A small segmentation model, trained from scratch: trained on made-up waving flags.
Rows from block 2 of the decoder of a small segmentation model, named by matrix and row number. Rows with one number belong to one channel. Each number is 128 + 24 x the weight over its row's rms, rounded and kept within 0 to 255. All counts start at 0.
After each channel's rows are labels from the 100 images, of 14976, where the channel reaches its highest value: "top examples" is what is common among them. Only what is clearly more common there than usual is listed. The data: made-up waving flags. In brackets: how many of the 100, against the usual share in percent.
# convs0: first 3x3 conv (decoder.decb.0.0.convs.0.weight, 256x256x3x3, each kernel summed), inputs 172-255
# convs1: second 3x3 conv (decoder.decb.0.0.convs.1.weight, 256x256x3x3, transposed, each kernel summed), outputs 172-255

convs0.66 [131 140 142 134 146 120 152  82 120 123 137 133 105 130 112 157 119 123 155 138 153 117 153 119 131  77 171 146 128 127  95  94  91 146 149 115  93 108 124 117 144 106 108 143 118  96 135  96 133 109 107 116 134 146  91 174  94 148 148 108 121 119 136 141 124 133  82 124 120 152  96 108 117 144 104 103 114 134 156 119 114 104  83 150]
convs1.66 [151 138  93 128 124  93 118 110 164 123 115 151 145 158 137 129 119 109  99 103 137 153  97 146 114 146 120 140 122 117 109 125 168 103 103  59 123 124 131 133 103 154 107 105 164 139 145 114 118 156 170 157 136 141 130 101  94 122 124 107 100 165 143 121 139  86 134  99  77 128 143 133 161 145 118 166 143 125 154 100 161 113 181  67]
top examples: three vertical bands (25 vs 6.7)

convs0.228 [ 91  91 116 118 125  90  68  88 106 125 141 131 161 175 143 113 119 160 123 121 158 132 153 119 133 107 161 117 160  97 102  98 114 112 122 129 119 132  86 139 148 134 107  52 158 122 132 132 147  99 135 137  98 161 102 115 123  99 133 105 156  96 142 125 133 131  91  89  84 140 106 146 164 126 142 150 123 113  79 149 125 156 139 188]
convs1.228 [121 129 155 122 100  94 120 113  73 141 132 128 108 138 120 116  91 135 112 156 144 129 133 135 115 136 127  89 115 153 158 167 112 125 153 138 126 134 145 151 135 125  98 177 146 111 140 131 131 148 104 165 158 158 158 174 143 116 148 110 116 108 149 106 151 144 143 148 135 144 127 137 117 148 104 117 118  99 151 152 139 128 127 141]
top examples: saltire (25 vs 6.6)

convs0.6 [ 81 147 100 109 136 120 117 131  71 158 132 122 154 131 151 121 125 133 104 183 130  97 134 142 144 134 120 162 136 107 147 123 153 128 138 113 184 123 125 119 118 144 129  99 129 147 127  93 165 147 150 128  87 157 136 127 132 165 147  93 129 137 125 164 124 130 172 169 125 121 200 107 173 139 129 137 133 112 136 121 167  90 126 135]
convs1.6 [164 159 137 140 117 141 134 147 156 114 130 115  78 139 120 147 144 139 150 110 126 113 166 101 140  85 110 175 109 119 123 121 135 154 123 143 121  93 136 134 127 134 136  98 146 133 110 125  89 114 134 153 121 127 141  78 165 147 143  75 130  83 146 112 128 128 160 142 128 122 109 155 116  96 130 173 149 139 118 109 132 158  93 121]
top examples: white (49 vs 22.5)

convs0.111 [ 94 137 149 120 120  95  88 124 118 133 162 108 157 129 129 158 105 104 113 120 129 120  98 118 102 130 122 119 107  91 122  96  99 108 116 133 181  69  82 104 154 121 118 151 163 127 116  91 158 124 147 153 118 134  89 115 121 150 144 124 135 128  77 128 136 142  87 123 121 100  74 124 129 104 122  79 110 152 118 118 156 141  56 116]
convs1.111 [104 111  96 142 115 149 121 125 152 129  77 149 127 138 116 143 144  91  93 139 127 127 185 144 146 163 106 115 162 138 149 125 150 150 123 116 122 170 152 155 153 112 166 139 121 121 128 137 128 148 118  74 106 131 150 124 141 118 117 104 153 157 118 132 153 134 131 116 169 106 149 107 157 130 128  86 148  88 128 140 122  94 124 132]
top examples: black (47 vs 22.7)

convs0.135 [142  99 111 109 101 120 114 131 133 142 149 142 107 133  83 143  91 135 137  96 114 103 104 150 137 115 106 142 109 146 116 108 144 121 144 108 118 118 132 121 148 124  86 141  86 100 159 118 152 132 104  94 148 110 142  87 140 107  95 168 102  74 126 128 118 114  96 125  84 137  85 101 182  95  96 133 127 135 122 101 148 119 112  83]
convs1.135 [109 138 145  92 126 125 115 135 163  97 175 135 128 133 148 118 117 142 101 145 113 105 125 120 102  86  99 133  81 151 125 139 122 119 148  70 112 114 108 122 127 130 109  82 159 118 129 111 133 108 136 119 120 124 158 113  96 148 130  87 137 127 100  95 119 117 118 129 104 115 162 140 124 141 142  73 145 117 139 104 142 150 111 101]
top examples: saltire (52 vs 6.6); diagonal split (31 vs 6.9)

convs0.163 [120 116 136 143 143 125 132 133 103 149 113 138  94 139 121 106 114 159 132  87 135 120 115 157  94 116  82 166 155 139 135 134 118 172 138 145 136  93  60 139 126 150 112  93 129 118 133 122 156 163 142  99 123 118 123  95  98 100 121 138 123 153 124 118 162 107 149 133 127 111 132 147 136 119 103 136  93  92 125 128 104 151  96 113]
convs1.163 [ 95  98  82 123 109 109 137 123 168 108 129 114 120 123 102 122 109  82  91  98  89 191 136 117 133 175 158 142 138 116 142 136 128 148 138 143 117  94 139  87 146 135  95 143  90 111 155 152 110 147 139 143 152 168 150 149 146 157 164  69 152 124 112  72 167 156 126 129  98 125 123 136 137  99 132 102 130 124 100 148 114 114 135 131]
top examples: red (63 vs 22.7)

convs0.29 [123 151  96 127 166 109 135 141 110 117 114 129 115 157 123 111 108 100 126  87 166  95 173 137 130 132 114 141 101 110 153 153 104 120 168 104 141 111 122 108 128 109 151 102 134 123  96  84 155 143 139 122 140 140 117 133 132 132 134  70  87 102 156 157 126 162 105 156  90 133 151 163 127 121  98 143  87  77 110 134 136 126 128 141]
convs1.29 [128  86 113 135 134 147 122 127 189 162 127 142 128 138 139 128 119 149 146 124 110 124 131 132  93 109 115 102 140 106 131  80 114 130 140 113 100 163 133 115 128 138 123 138 134 146 166 135 153 130 133 183 153 125 142 116 123 117 127 167  90 125 115 136 143 122 120 113  94 164 159 140 128 140 140 143 161 133 163 142 120  99 120  80]
top examples: three horizontal bands (32 vs 6.6)

convs0.83 [108 136  86 133 128 137 139  76 116 146 140 153 147 144 152 120 181 106  89 124 104 176 148 125 125 122 138 146 136  95 107 136 143 155 114  94 105 124 125 115  86 117 116 138 114 105 124 109 162 113 104 140 138 135 102 143 102 119 128 123 134 151 142  72 105 105 103 153 120 137 112 153 125 145 137  81 119 118 137 130 148 146 119 106]
convs1.83 [134 117 118 136 112 146 143 126 111 143 104 152 111 151 128 128 105 135 155 181 106 181 138  92 132 139 128 128 124 127 122 125 128 104 161  79 137 102 142 107 107 115 118 142 122 143 117 112 132 174 142 133 115 124  59 134 118 119 113  55 161 120 120 134 141 146 161 124 137  86 131 104 158 164 159 157 168 139 163 143 138 100  85 113]
top examples: black (49 vs 22.7)

convs0.46 [120 139  79 101 160  95 149  97 117 133  67 130 110 196 123  80  76 128 137 120 139 141 151 122 134 110 137 110 134 149 139 132 126 129 159 136 164 135 142  95 102  76 127  99 107 138 116  67 122  89 119 103 127 129 140  86 150 113 142 134  99 133 113 127 119 127 151 139 119 132 126 145 101 131 123 131 126 119 137 117 125 117 111 155]
convs1.46 [120 155  56  67 130 118  96 155 200 127 118 123 149  97 124 141 137 155 128 116 151 130  95 172 152 142 126 129 139 129 135  71 150 139 113 149 113 114  99 130 100 161 110 124  67 160 144 145 121 148 107 111 158 117 160 161 130 152 114 160 143 148 112 122 124 100 113 125 141 129 152 100  78 117 178 152 136 150 160 140 127  90 204  98]
top examples: three horizontal bands (28 vs 6.6)

convs0.210 [ 85 160  98 123 112 136  90 135 136 149 129 166 129 151 152 151 143 166 111 102 175 112 118 169 112 113 118 166 103 147 126 103  88 129 140 151 145 140 141 145 120 121 209 144 149 151 135 123 132 127  95 125 151 119 163 153 105 130 125  95 120 174 137 110 165 137 130 130 118 143  87 121 123  95 106 158 129  97 116 177 118 167  92 117]
convs1.210 [118 110 121 127 114 127 129 122 160 116 112 100 132 106 155 141 183 123 129 164 172 138  78 126 115 146 152 114 129  99 100 106 133 133 153 166 139 138 129 123 151 148 140 113 101 141 164 128 122 123 118 151 108 106  71 161 119 150 133 155 137 145 148  92 165 150 112 137 128 107  99 144 115 114 106  75 126 128 117 118  77 159 113 132]
top examples: red (71 vs 22.7); teal (60 vs 23.2); many stripes (26 vs 6.3)

convs0.40 [134 103 122 141 132 106 141 152 123 128 112 107 112 105 120 162 127 100 139 151  93  98  96 128 108 128  98 102 123 115 159  79 172 115 153 145 126 104  82 152 111 119 129  98 183  91 113 121 194 122 122 147 153 125 127 159 154 170 118 104 111 134 111 111  79 132 115 173 112  99 139 136  97 101 137 137 138 128 126  82 136 135  82 142]
convs1.40 [121 125 129  90 118 126 137 186 131 128 141 108 153 103 139 101 140 134  89 124 137  98 140 126 152 109 117 124 132 158 142 112 108 122 134 152 119 118 128 131 121 119 108 130 133  95 139 111 104 135 108 132 123 128 148 170 134  98 140  87 137 120 107 108 131 149 137 119 155 142 158 118 113 150 113 140 103 166 137 141 119 127 121 133]
top examples: border (56 vs 6.6)

convs0.121 [139 134 121 103 121 106 116 101  93 142  99 133  96 131 133 126 112 164 102 140 141  87  95 158 171  95 141 132 120 152 155 115 109 150 155  76 155 101 146 119 161 129 109 124 131 134 109  86 115 143 115 143 108  97 165 107 133 104 127 115 120 140 117 105 122 143 165 142 118 183 134  87 170 139 131 143 120 109 114 121 146 131  70 132]
convs1.121 [102  98 106 159 120 133 130 150 132 132 120 142 109 136 140 129 136 105 124  99 125 143  94 134 124 122 124  97 138  98 110 121 119 155 123 121 118 101 141 138 108 114 123 126 177 121 151 128 107 158 200 126 137 104 155 108 156 133 133 138 121 117 136 132 126 148  98 147  95 134 127 158 150 155 130  78 115 115  99 206 102 137 132 162]
top examples: red (62 vs 22.7); saltire (34 vs 6.6); layout: diagonal split (27 vs 6.9)

convs0.216 [126  95 126 101 125 146 152  96 104 123 153 121 126 121 116 105  77 129 144 161 136 159 161 122  89 124 127  52 167 108 140 123 119 149 119 181  96  99  95 126 113 156 101 124 105  98 124 181  99 121 165 150  81 117 130 144 143 170 134 109 160 150 128 126 142 154 144 111 133 142 118 168 122 144 144 117 116 101 135 159 115 147 100 137]
convs1.216 [117 121 130 131 147 153 127 143 140 100  97 108 131 139 170 129 160 110 131 112 142  99 103 129 116 127 148 140  96 111 141 108 146 130 129 135 108 144 131 181 141 125 115 173 132 119 119 104 106 107 152 122 144 122 153 144  99 101 129 109 108 129 166 102 159 137 121 134 114  91 135 115 117 159 157 144 159 120 113 108  94 136 139 135]
top examples: border (61 vs 6.6)

convs0.168 [133 140 119 156  85 128 105 130 124 147 114 154 107 162 110 111 124 138 135 102 150 126 139  93 136  95 125 140  95 107 111 131 112 148  94  93 139 116 109 144  64  86 141 123 108 113 122 150 166 115 118 112 170 136 169 153 116 118 126 148 127 139 143  89 155 139 133 135  94 108  98 159 111  94 109 118 135 144 124 113 126 172 110 160]
convs1.168 [133 167 145 128 101 156 124 126 136 133  81 116 110  85 103 126 107 107 133 142 119 166 121 112 123 131  84 151 106 129 143 126 130 117 160  93 144 100 121 131  84  92 128 158 125 123 144 150 126 169 109 195 124 133 121 111 157 150 125  81 151 142 153 175 108 164 145 121 116 149 127 133 132 209 144 175 152 109 148 130 128 139 140 126]
top examples: two horizontal bands (26 vs 6.9)

convs0.67 [128 109 119 130 102 117 128  85 112 118 147 136 141 147 106 147 146  97 120 138  88 140 119 112 114  89 106 120 133 128  99 109 154 134 123 140  89  82 147 129 135  87 133  88 160  77 123 106 184 135  87  89 138 103 130 108 128 108 142 155 107 130  83 138 110 110  92  67 135 149  62 114 109 140 117 104  97 138 133  99 152 101 128 133]
convs1.67 [136 113 136 122 111 109 107 119 173 116 160 128 156 149 133 106 143 133 107 119 118 169 121 148 116 159 118 121  89 119 115 124  96 162 132  59 146 106 113 112 101 134 118 112 105 156 115 130 123 102 128  90 152 124  76  92  93  97 104 116 153 158 122 140 108 106 133  79 117 158 148 166 141 216 132 163 133 135 169 102 132 132 106 105]
top examples: ring (27 vs 7.6)

convs0.44 [146 138 132 149 105  85 108 128 153 125 130 132 115 121 110 177  75 117 168  86 185 145 135 166  88  91 130 174  80 105 138 128 117 109 117 107 140 128 142 150 162 130 132 190 132 115 124 152 156 145 129 154 125 137 129 148 129 116  96 145 122 127  92 140 131 141 113 112 105 150  75 117 152 119 128 132 122 169 112  99 114 130 102 104]
convs1.44 [139 124 119 121 125 154 124  95 174 138 125 133 156 169 108 159 140 136 161 173 181 159 119 131 135 114  82 121 112 135 132 149 131  62 103 148 113 106 118 173 128 108 134 147 137 169 157 143 151 108 120 116 102 146 129 172 137 100 114 160 150 164 131 106 126 146 106 157 163 131 125 127 104 137  76  95 107 176 122  90 145 146 115 124]
top examples: red (56 vs 22.7); teal (50 vs 23.2); many stripes (27 vs 6.3)

convs0.147 [136 123 126 138 130 121 145 113  96 135 172 112 107 128  97 148 112 130 139 124  99 124 112 132 141 145  63 161 152 123 102  83 135 132 148 113 119 101 126 136 133 116  78 105 102 131 114 105 166 127 133  83 128 106 158 108 130 153 141 109 128 104  77  89 156 135 132 102 127 117 119 119 156 164  99 146 132 102 127  94 164 113 113 115]
convs1.147 [103 147 104 111 119 145 128 145 107 143 133 130 138 114 147  91 152 120 110 124 103 117 154 119 120 109 132 127 121 141 151 128 108 175 102 115 129 119 123 106  88 135 107  99 134 104 138 122 114 115 171 118 129 116 156 120 142 143 102 118 127 112 140 122 128  97 118 129 139 145 120 103 121  95 141 102 131 103 120 198 116 114 138 152]
top examples: white (80 vs 22.5); black (57 vs 22.7); saltire (36 vs 6.6)

convs0.175 [149 104 150 142 128 132 144 154 150 114 127 143 134 121 123 182 124 113 102  89 154  79  93 173 167 100 124 138 144 131 151  73 199 114 160 135 116 104 143 133 125 110 113 138  95  89  88 131 165  73 102 106 155 144  82 135  87 130 124 112 130 101 130 127 137 126 155 118 134 127 100 122 126 144 140 117 131 116 157  96 141 147  84 114]
convs1.175 [154 135 145 138  74 147 116 146  97 138 108 137 123 116  93 129 151 137  85 130 100 160 126 139 105 114 120 145 157 131 160 153 104 101 104 138 126 128 138 156 120 144 156 133 129 133 122 127 150 139 165 166 142 136 117 139 144 129 124 158 118 128 113 174 128 149 127 120 204 159 136 107 132 255 126 139 128 120  88  92 122 131 137 118]
top examples: white (71 vs 22.5); black (71 vs 22.7); diagonal band (34 vs 6.9)

convs0.122 [137 108 162 134 144 142 116 121 118 119 118 129 125 147 127 216 121 135 113 142 146 167 121 150 109  98 150 149 124  91 191  92 185 138 121 125 154 135  92 180 128 121 144 188  93 114  80 141 145 136 163 108 121 162 118 131  97 107 118 123 110 128 155 154 129 128 153 115 179 142  91 108 111 126 119 137 129 131 155 129 176 140 134 125]
convs1.122 [114 118 136 106 120 133 121 115 127 161 108 109 116 134 156  94 114 122 101 133 130 183 140 150 118 163 126  98 137 159 103 151 124 128 122 176 134 133 133 167 117 129 136 164 120 113 116 134 123  50  87 154 130 110 100 183 168 124 127 195 114 133 130 138 108 107 148 110 146 149 121 141  88 247 122 170 104 121 142 130 100 119 143 122]
top examples: saltire (53 vs 6.6); diagonal band (30 vs 6.9)

convs0.136 [123 102 110 116 126 109  99 188 154 125 124 104 136 150 115 118 146 123 111 105 107 107 138 119 149 102 117 122 131 147 123  92 107 127 146 122 133 114  68 125 119 151 127  94 150 175 150 122  86 168 135 102 161 132 115 118  84 113 110 124 149 122 126 118 128 143 132 134 145 187 141 115 145 149 130 132 111 147 104 119 152 153 110 142]
convs1.136 [129 110 114 151 107 115 142 162 137  96 128 117 135 106 125  99 126 122 145 115  97 117 166 119 123 141 133 127 120 110 133 119 131 157 133  95 128 130 121 136 108 118 108 120  93 113 144 124 141 115 171 194 137 128 126 145 172 167 120 157 121 124 141 170 154 129 106 124 114 147 121 131 144  69 147 150 151 103 135 130 134 112 142 150]
top examples: black (49 vs 22.7); three horizontal bands (45 vs 6.6)

convs0.158 [142  98  96  89 144 107 115 132 113 129 121  96 154 136 120 134  73  94  96 110 136 103 160  89 120 119 132 150 111 111 173 102 173 135 126  79 136 115  87  94 135 124 122 132 124 104 114 100 172 108 108 143 111 125 115 124  92 107 122 128 109 102 105 129 137 131 144 119 134 132 138 106 138 126 108 122 137 123 161 110 120  73 102 121]
convs1.158 [125 154 102 153 114 123 179 141  85 144 134  96 127 130 123 132 116 101 145 116  98 113 129 110 129 120 131 144 145 141 136 111 145 111 143 179 140 143 106 120 114 138 109 116 118 149 140 166 121 125 170 127 122 155 133 141 105 149 146 127 105 117 111 147 155 175 134 118 121 157 104 113  94 110 167  66 106 135 140 142 113 147 113 126]
top examples: black (53 vs 22.7)

convs0.214 [128 132 120 149 129 125 122 135 133 120 135 154 176  86 112 125 117 121 118  85 117 113 156 108  96  96  94 137 154 126  98  81 186 142 144 155 134 105 157 112 131 126 165 110 103 116 148 129 171 104 128 101 136 143 139 129 101 101 139 159 146  96 103 121 114 101 159 175 121 103 154 127 136 110 152 115 135 128 122  82 143 147  88  75]
convs1.214 [190 133 131 120 129 106 146 159 129 140 127  76 121 129  96 129  99 157 173 144  95  99 115 110 148 134 146 150 120 178 158 125 108 116 150 136 116 108 123 119 135 105 114 134 122 116  52 139  99 153 102 114 107 131 136 112 112 123 141 105 138 114 139 135  95  86 165 114 156 160 160 106 124  65 179 130 139 143 123  88 113  80 122 140]
top examples: black (51 vs 22.7); white (46 vs 22.5)

convs0.47 [137  83  78 157 118 117 100  90 103 119 158  94 130 169 132 102 116  99 146  90  82  95 129 148 150 127  91  94 162 146 134 112 128  82 103 109 137 103 110  81 120 136 128  66 132 118  88  96 132 129 163 125  86 129 156 111 118 155 126 100 132 121 107 154 122 137  97 135 160 122  94 137 175 122 103 138 125 109 107 124 106 117  98 134]
convs1.47 [140 128 154  88 120 114 160 138 132 143 131 148 141 119 134 126 137 125 123  98 169 116 153 154 119 131  98  85 135 143 105 125 140 153 113 142 167 117  96 135 122 152 136 174 154 119 101 175 129  87  99  98 131 135 209 106 190 170 133 134 107 136 118  49 138  87 146 155 114 119  85 142  88  60 167 100  98 147 153 186 119 157 160 164]
top examples: white (49 vs 22.5); many stripes (25 vs 6.3)

convs0.250 [127 107  98 139 122 120 175 108 113 143 116 121 136 172 134 129  82 112 120 171  96 167 128 122 145 111 132 139 170 103  97 121 162 114 118  77 147 114 114 100 102  60 127 143 139 103 117  56 147  90  83 135 101 143 134 142 147 145 116 125 130 128  94 117 135 110 116 106 165 124  85 137 126 129 143 125 131 107 103 124 134 112  88 162]
convs1.250 [139 111 173 114 132 118 122 125 111 129 139  83 139 117 114 127 108  99 102 136 123 135 106 133 100 134 113 122  94 140 147 128 130 141 162  72 129 116 130 127 142 124 105 102 120 110 131 128  76 110 120 119 168 139 156  87 166 122 157 119 134 136 118 181 134  63 107  94 127 120 135  93 112 157 198 137 139 120 123  73 137 143 158 145]
top examples: red (74 vs 22.7); teal (54 vs 23.2)

convs0.143 [113 126  97 140 119 154 130 137 137 104 120  98 120 140 142 148 121  92 162 122  87 138 114 117 116 132 117 140 107 107 109 135 153 112 133 115 121 109 132 123 156 144 123 100 124 110 104  93 173 129  92  99 117 155 146 106 118  67 100 106 142 127 146 104 124 120 120 137  98 123 167 136 175  88 128 109 109 131 150 115 138 110  64 125]
convs1.143 [160 155 122 105 130 120 118 121  73 120 169  92 113 120  77 111 124 149 155 124 162 134 119 133 144 136 156 129 129 158 110 130 184 147 134 126 129 130 147  93 130 138 119 135 106 127 109 137 133 129 142 147 113 123  66 153 100 151 105 115 127 100 134  67 140 162 130 137 128 147 123  86 165 152 124 130 147 123  85 118 122 207 150 133]
top examples: black (54 vs 22.7)

convs0.79 [115 105 102 138 121 122 109 181 118 111 126  86 145 111 123 171 144 141 114 123 134 109 134 159 146 137 128 119  98  87 215 138 165 106 140 119 193 112 176 130 110 151 117 129 148 109 145  94 115 112 124 144  84 142 135  93 123 161 115 119 108 148  83 114 125 121 158 176 138 130 204 142 140 125  84 127 131 153  96 148 161  94 104 129]
convs1.79 [136  90 114 143 118 103 146 158 104 122 163 118 161 152 136 145 148 155 136 119 105 126 104 132 139 166 149 141 141  93 148 120 177 153  99 115 137 136  96 142 144 138 106 121 146  90 158 105 113 132 105 127 144 136 183 112 148 178 135 116 106  95 133 102 147 185 148 167 122 144 180 129 121 109 128 158 139 142 108 134 132 131  89 154]
top examples: red (53 vs 22.7)

convs0.127 [119 124 160 143 153 135 142 132 116 119 130 128 102 148 141 141 118 111 150 184 122 129 135 111 119 131  97 153 142 118 109 100 139 107 126 118  95 124 109 128 130 126 156 127 130 123 125 100 148 114  69 110 131 113  97  77 113 139 103 123 119 111 132  87  77 109  86 122 128 113 109  83 128 121  94 103 117  76 143 116 132 124  98 127]
convs1.127 [124 132 151 119 115 115 130 148 176 111 132 106 135  95 146  85 148 100  75 135 107 157 116 114 122 107 116 111 125 115 130 115 102 125 164 115 117 101 126 105 102 115 138 126 141 105 115 112 134 118 185 151 146 149 117 103 165 154 159 107 107 140 123 190 173 106 113 120 104 135 119 130 128 133 120 117 120 145 160 154 141 116  93 100]
top examples: two horizontal bands (29 vs 6.9); triangle at the hoist (27 vs 6.4)

convs0.242 [114  92  97 115  74 126 114 101 103 125  83 114 115 127 117  90 121 129 140 107 143 118 150 147 162 127 160  76 150 102 117 104  79  99 163 113 134 121  80 119 136 132 117  93 118 117 150 104  82 156 167 101 150 165  91 124 111 125 128 109  92 163 125  84 147 138 118 122  98 164  94 113 174 114 125 107 142 107 115  86 146 118 112 134]
convs1.242 [125 115 144 118 147 154 112 155 145 141 109 158  89 129 155 138 136 133  90 143 139 172  96 124 125 162 150 110 110 139 131 139 104 151 104 119 140  74 142 145 147 145 100 194  90 119 155 150 132 119  98 144 146 152  95 127 112 127 134 104 132 107 136 157 117 161 150 162 134 100 156 136 142  74 110 120 150 101 130 177 116  86 148 135]
top examples: white (51 vs 22.5); diagonal split (35 vs 6.9)

convs0.171 [135 111 139 132 132 114 166 117 114 151 145 120 150 167 151 124 102 114 155 144 106 120 156 103 144 129 144 134 131 121 142 131 126 149 142  90 158 139 129 128  99 118 104 137 122 157 123 106 137 107 151 158 146 146  74 119 115 136 160 117 150 133 134  86 155 174 133 178 138 165 137 120 171 120 128 117 158  74 160 119 138 154  86 119]
convs1.171 [144 123 112 127 123 110 150 125 107  90 123  95 161 124 142 123 110 141 134 105 133 142 129 129 122 124 142 133  94 127 105 106 132 131  78 102 102 118 138 107 127 159 139 111 187 133 148 116 131 120 190  71 125 153  49 105 129 108 115 186 129 130 116 159 140 113 128 105 120 160 129 135 171 142  85 126 128 138 135 138 126 124 149 152]
top examples: ring (50 vs 7.6); three vertical bands (28 vs 6.7)

convs0.207 [120 106  89 118 113 151 145 121 102 105 115  93 102 134 118  81 147 108 135 131 110  93 106 115 165 125 128 142 162 143 116 122  81 140 115 137  94 120 135 136  89 119 119  91 146 144 108 105  64 145 170 124 112 145 141 134 125 193 167 126 135 115 118 130 138 123 130 138 115 158  99 123 151 131 170 132 135  54 155 132  75 114 121 110]
convs1.207 [111 120 126 162 120 143 119 120 158 120 134 134 146 142 143 149 137 126 115 125 134 139 127 149  97 112  82 121 119 130 142 111 167 157 115 112 127 177 124 103 162 184  93 133 145 134 125  69 144  91 163 102 142 112  97 153 165 106 148 129 109 138 127  87  85 146 118 132 118 129 118 174  92 117 116  87  72 134 135 174 126 149 138 155]
top examples: three vertical bands (35 vs 6.7)

convs0.104 [161 107 117 146 158  95 135 107 118 116 144 119 107 118 109 131  98 126 122 139 131  98 111 161 154 123 118 122 136 132  51 131 119 108 153 146 108 141 132 115 132 105 129 114  72 115 147 149 119 160 124 156 116 143 116 143 141 124 143 134 134  79  88 127 117 149  84  92  93 144 115  67 146  87 169 134 137 101 106 131 114 158  99 120]
convs1.104 [142  99 123 103 151 139 122 139 126 134 111 143 160 134 136 110 152 133 120 116 101 123 103 130 127  98 100 126 131 128 119 113  96 122 138  83 125 128 122 133 107 130 135 104 137 130 102 135 132 130 130 126 139 146 157  86 125 144 102 140 144 142 127 118 161 128 148 126 153 133 123 143 137 154 187 127 101  94  73 130 149 129 106 112]
top examples: saltire (61 vs 6.6); black (47 vs 22.7); white (46 vs 22.5)

convs0.5 [132 133 135 140  85 125 158  82 126 127 158 138 146 170 143 147 171 140 105 112 134 167 152 152 156 133 127 149 138 124 143 118 137 125 118 103 146 110 131 125 100 143 125 140 126 142 132 123  96 138 171 126  89 136 116 118 152 150 147 100 111 151 164 155 169 138 140 183 142 106 122 113 117 116 120  86 162 117 142 139 156 166 106 130]
convs1.5 [151 120 116 168 104 117 119 125 101 120 127 109 125 107 118 141 140 120 114 127 128 120 127 121 113 154 131 134 105 130 138 137 126 163 118 157 119  99 142 120 117 139 128 143 213 140 113  85 119 195  82 140 115 112 148 153 146 125 109 141 125 100  84 106 124 129 132 142 115 187 118 121 135 144 100 147 104 135  86 126 130 122 106  89]
top examples: ring (44 vs 7.6)

convs0.48 [129  76 117 149 109 127 114 121 101 131 106 102 131 169  80 144 124  89 168 105 107 159 140 124 105  98 121 148 107 131  98  95 124 138 136 103  99 152  96 110  79 106 104 107 165  97 128 135 114 167  86 158 116 145 119  94 157 142 112 141  83 142  95 115 132 166 123 112 129 140 115 141 143 164 139 115  97 146 145 130 114 106  85 144]
convs1.48 [138 145 122 115 114 129 163  93  79 126 109 136 130 136 144 152 147 129 102 124 131  66 133  95 133 109 142  90 140 112 112 124 125 114 137  88 122 125 124 132 118 104  99 143 109 139  91 139 126 158 149 177 127 159 142 110 108 142 149  69 130 110 147 166 144 149 138 113 145 124 143 141 112 105 153 198  88 124  78 132 104 132 100 145]
top examples: border (57 vs 6.6)

convs0.7 [115 144  82 122 114 145 116 175 144 140 133 163 113 112 147 124 164 129 117 102 123 161 117 108 112 140 121 148 133 129 136 119  98 150 157 111 133  94 136 115 135 137 155 144 143 125 117 125 113 153 137 141 157 125 130 135 154 175 172  84 148 186 106  79 170 155 139 151 136  97 131 143 133 121 137 143 137 151 120 122 108 121  83 137]
convs1.7 [125 138 127 102 141 123 128 128 108 115 145  92 146 137 140 150 145 117 128 128 121  73 160 121 151 125 132 136 129 120 124 131 120 113 109 127 128 142 121 128 125 107 134 117  86  90 162 132 133 155 138  80 131 114 112 126 123  92 119 188 117 132 146 120 128 116 119 125  88 138 124 142 113  74 149 143  99 158  86 126 117 126 113 132]
top examples: ring (28 vs 7.6); gear (25 vs 7.4)

convs0.113 [ 77 149  70 100 119 177 115 149  79 117 105 168 134 103 176  97 114 128 161 122 142 143 105 101 114  85 156 150 126 121  80 140 142 102 131 153 121 177 120 120 153  95 153 148 112 130 122 136 145 171 107 120 123 151 133 152 146 123 159 133 127 108 126 110 139  94 128 124  86 137 106 137 138 110 108 153 174  95 123 124  95 147  92 113]
convs1.113 [172 130 140 124 152 129  96 127 135 139 123 142 133 157 142 120 123 112 119 128 118  88 117 147 126 117 128 125 117 128 123 128 113 122 111 120 118 128 124 118 129 118 121 126 173 127 110 125  96  44 134  87 153  84  99 123  67 134 135 122 126 115 117 144 129  97 139 129 118  94 132 128 103 103 187  72 103 112  94 110 133 114 134 110]
top examples: border (67 vs 6.6)

convs0.249 [103 125 172 156 119  84 132 103 128  77 144  90 124 160 126 136 104 136 106 144  94 134 158  91 157 126 125 135  96  90 115  89 118 169 155  93 135 130 107 120 101 128  97 102 148  92  83 110 155 114  99 176 122 104 147  89 169 134 100 107 107 120 113 140 157 122 109 119 125 132 126 137 139 143 112 140 124 137 110 126 110 113 105  86]
convs1.249 [158 147 128 147 122 172 123 135 140 137 110 135 111  87 130 129 180 157 154 135 108 102 118 122 162 121 163 134 160 127 120 101 152 117 124 102 132 161 144 100 135 117 131 148  84 116 124  85  97 159 153 164 124 109 144 171 125 120 135 136 125 148 143  77 154 129  98 115  78 106 132 111 132 103 127 156 100 161 113 101 118 121 187 155]
top examples: black (48 vs 22.7)

convs0.248 [147  87 173 109 105 146  98 115 165 112 131 160 130 116 122 109 134  83 134 110 110 112 118  95 106 116  89  88 113 113 106  94 142 121 116 150  65 123 106 132 129 104 110 113 137 106 125 125 138 156 112 132 134 121  99 125 121  99 106 145 111 122  87 130 108 102  87  60 112 111  88 129 122 121 124 138 113 138 110  89 142  88 146  80]
convs1.248 [150 101 115 132 143  91 121 136 151 102 138 164 148 111 158 146 135 136 127 135  93 135 125 126 151 105 129 146 117 106 119  70 138 129 140 115 138 146 102 152 129 160 119  90 184 157 116 112 122 153  95  72 129 117 139 114 131 127 112  97 139 157 115 140 115  98 108  67 134 158  98 112 126 150 102 123 150 147 109 135 133 116  85 124]
top examples: red (49 vs 22.7)